config.toml
dataset = "simulated fluorescence microscopy of cells"
text_encoder_parallel_block = false
text_encoder_inner_norm = false
init = "torch_default"
residual_init = "zero_last"
beta2 = 0.999
learning_rate = 0.0016
batch_size = 512
Rows from block 5 of the image encoder of a small contrastive image-text model, named by matrix and row number. Rows with one number belong to one channel. Each number is 200 + 30 x the weight over its row's rms, rounded and kept within 0 to 999. All counts start at 0. After the name is the row's rms in percent of the matrix's.
After each channel's rows are labels from the 100 images, of 14848, where the channel reaches its highest value: "colour at peak" is the nearest of a few named colours to the mean colour under the peak. Only what is clearly more common there than usual is listed. The data: simulated fluorescence microscopy of cells. In brackets: how many of the 100.
# convs1: 3x3 conv (encoder.blocks.5.convs.1.weight, 96x96x3x3, each kernel summed), inputs 0-95
# convs2: expand pointwise conv (encoder.blocks.5.convs.2.weight, 384x96x1x1, transposed), outputs 0-95

convs1.4,137,190,216,233,143,176,232,239,194,178,172,193,193,226,162,177,191,229,210,173,187,203,176,201,235,214,234,185,220,191,194,225,151,198,202,177,237,171,235,166,160,157,183,183,179,195,169,174,166,165,114,172,174,162,200,159,196,156,160,158,198,231,164,238,203,207,231,191,247,183,203,208,211,150,157,151,160,200,178,174,163,155,161,160,137,192,229,160,182,159,235,186,203,198,219,179,195
convs2.4,110,195,119,182,248,192,215,172,213,173,171,202,227,228,235,204,222,170,267,148,143,201,123,213,237,198,148,207,209,196,184,140,202,225,206,211,197,207,205,244,208,206,133,215,224,263,209,202,227,213,198,202,205,164,201,223,195,203,202,228,184,190,198,204,189,199,202,183,194,228,201,236,187,201,210,203,190,234,256,203,200,248,190,158,207,174,199,269,199,197,184,196,185,200,197,191,201
colour at peak: brown (32)

convs1.26,114,198,236,200,219,198,198,222,201,226,185,241,203,222,210,222,251,221,225,173,241,233,233,176,233,171,181,167,195,174,199,213,207,212,208,218,214,177,266,213,238,233,258,185,231,267,200,215,252,180,218,174,194,179,204,194,229,153,207,222,194,237,248,226,256,253,206,182,267,196,225,188,250,201,206,213,212,249,233,235,218,179,235,213,221,248,229,175,247,231,227,219,244,210,258,225,241
convs2.26,088,234,250,255,226,179,234,221,232,198,195,242,258,230,185,207,163,175,180,214,215,248,227,251,228,221,192,223,236,248,220,253,249,183,256,243,289,232,235,217,243,240,213,204,190,213,198,198,206,192,203,197,196,248,214,192,197,200,205,202,234,226,188,191,263,232,205,255,204,244,207,189,249,198,204,213,234,168,160,213,208,238,213,186,177,231,220,234,209,203,206,207,227,213,221,239,219
colour at peak: brown (34)

convs1.93,120,198,220,188,217,174,227,208,158,157,172,172,169,188,189,191,222,216,217,124,195,215,246,186,162,159,176,141,213,148,185,199,192,206,208,154,176,158,223,206,186,246,174,184,139,162,207,204,210,173,206,210,147,177,164,199,177,159,155,175,171,238,193,240,236,247,176,195,210,145,227,202,236,179,161,164,203,179,196,146,181,190,178,169,196,224,207,238,164,189,188,204,225,140,251,231,181
convs2.93,106,197,207,174,255,242,200,174,204,195,205,183,203,196,210,195,239,189,178,220,166,184,66,180,202,190,249,203,189,180,143,197,195,196,197,199,211,193,204,192,197,186,177,208,228,194,224,166,165,182,182,198,176,175,189,210,185,194,183,180,200,183,178,191,177,159,185,193,186,248,187,222,189,186,212,188,195,196,273,188,182,141,173,258,209,200,189,232,183,175,199,191,179,183,184,202,192
colour at peak: brown (31)

convs1.87,118,198,257,173,186,185,191,178,176,203,201,204,223,218,170,167,154,215,213,162,159,191,205,159,138,190,201,202,210,172,179,173,182,230,192,187,171,172,202,192,165,151,146,195,158,160,175,174,193,167,194,219,181,189,170,157,203,194,156,198,149,178,149,176,230,202,211,191,176,162,171,178,194,161,163,153,156,126,186,149,196,188,170,180,156,184,150,168,138,183,199,179,182,179,172,238,148
convs2.87,084,198,261,201,139,249,194,215,187,178,220,201,200,192,180,177,165,201,126,212,304,194,282,203,180,185,185,195,194,189,205,233,191,156,180,194,142,199,186,217,189,191,267,181,222,148,253,126,145,215,193,201,196,202,204,233,209,202,207,138,196,135,197,206,198,160,205,203,200,213,199,137,205,219,190,202,208,226,175,202,202,125,213,227,229,138,212,225,207,202,214,207,210,205,208,216,213
colour at peak: green (25)

convs1.71,076,250,201,241,199,211,212,226,239,164,172,154,232,148,244,183,191,210,235,231,202,206,214,224,218,223,191,186,232,202,262,228,168,188,151,207,250,206,197,199,205,221,232,219,225,233,203,230,144,204,194,220,224,213,199,212,276,228,270,208,237,233,198,198,252,220,231,168,212,198,197,180,202,217,193,213,246,245,194,210,198,217,174,262,202,210,241,181,226,229,135,254,238,157,210,187,229
convs2.71,097,206,181,222,142,151,189,238,181,173,207,205,213,172,161,203,209,223,155,223,153,204,227,221,217,175,151,179,203,227,226,202,198,203,147,192,223,202,181,229,192,190,209,200,201,210,191,248,237,243,226,213,223,217,227,167,226,229,227,210,224,191,226,223,235,285,228,238,230,194,219,199,207,240,239,223,227,200,159,224,225,215,248,196,132,218,222,205,229,231,153,208,216,226,240,211,230
colour at peak: blue (28)

convs1.75,087,169,184,174,225,166,255,203,178,129,182,170,176,141,209,166,203,220,205,125,192,239,210,203,181,174,164,151,162,138,192,152,226,164,228,220,189,146,190,229,195,196,177,227,196,187,194,226,244,180,242,231,207,208,158,178,193,210,188,166,208,195,224,200,147,205,162,205,201,149,179,187,204,146,172,194,192,181,204,182,178,190,190,167,191,195,158,180,185,181,122,233,214,138,171,193,199
convs2.75,118,188,220,175,173,197,173,217,176,268,206,189,190,188,125,215,184,185,195,185,279,182,153,186,211,185,230,189,188,187,221,241,188,190,198,190,217,182,184,181,190,183,197,183,153,212,224,163,199,174,189,191,190,208,187,230,182,177,190,126,185,176,188,187,199,158,188,178,189,208,193,159,185,196,197,188,177,140,178,188,186,148,190,258,162,191,198,215,189,189,205,190,194,189,183,180,183
colour at peak: brown (32)

convs1.88,059,175,190,220,202,193,200,257,215,174,164,198,180,137,197,176,207,189,222,171,216,267,182,195,233,144,166,143,173,164,180,207,167,135,166,190,189,202,176,237,209,184,257,204,194,238,211,209,177,161,184,175,173,180,178,212,166,135,170,231,201,216,212,169,191,213,212,117,194,196,227,154,227,204,216,237,176,227,189,220,201,209,211,207,207,233,218,203,217,197,151,275,205,134,191,195,228
convs2.88,086,202,244,222,169,205,184,182,192,165,214,189,194,178,204,211,259,204,327,245,149,195,154,188,194,201,242,186,190,196,183,145,198,242,177,191,237,194,195,224,191,197,222,215,162,192,186,213,184,181,177,165,187,209,170,259,177,167,167,160,179,191,178,165,173,197,175,184,175,173,162,245,199,185,209,168,170,186,236,169,175,253,165,226,150,230,171,209,166,172,185,173,171,161,175,165,183
colour at peak: brown (31)

convs1.57,136,184,240,196,194,178,230,214,211,175,172,263,207,193,164,146,179,186,196,190,151,190,169,176,172,194,187,153,194,149,242,218,181,208,175,244,230,137,193,156,180,172,199,129,187,188,141,173,211,166,195,194,142,199,163,176,208,219,190,211,176,189,228,167,171,209,206,182,145,199,180,144,170,197,168,159,167,216,185,203,196,193,203,201,184,182,181,167,166,148,160,128,195,169,170,198,154
convs2.57,109,176,185,207,271,264,185,195,189,150,195,190,215,175,265,161,179,169,200,282,215,196,215,204,233,178,220,208,195,186,236,196,195,167,207,214,232,196,194,210,188,194,180,199,257,94,156,211,217,220,224,231,223,163,225,205,225,237,229,261,215,233,222,245,195,249,224,225,220,286,221,224,228,203,188,223,237,204,236,224,225,173,221,231,216,253,223,286,229,220,209,210,220,224,227,216,219
colour at peak: blue (28)

convs1.64,094,211,205,248,238,215,204,171,171,178,203,175,210,160,201,223,222,211,230,234,191,272,197,231,192,195,208,259,166,262,204,252,206,182,182,201,269,241,233,254,204,214,228,253,240,209,185,258,170,200,233,232,219,186,234,211,223,160,234,227,259,214,185,229,230,195,229,167,238,185,207,175,208,178,205,215,197,239,208,224,217,213,227,200,203,205,247,190,199,218,162,285,229,171,191,197,231
convs2.64,099,222,252,283,129,163,227,255,225,212,233,240,208,217,208,241,209,192,175,222,184,224,169,225,213,201,164,201,227,243,186,188,223,211,213,214,183,232,207,222,209,229,212,168,189,244,157,225,256,217,211,224,227,217,204,163,223,200,216,194,213,164,217,210,244,240,202,197,208,156,208,242,193,237,194,201,205,236,245,204,208,197,211,204,179,201,219,180,215,218,167,229,206,213,207,181,195
colour at peak: blue (30)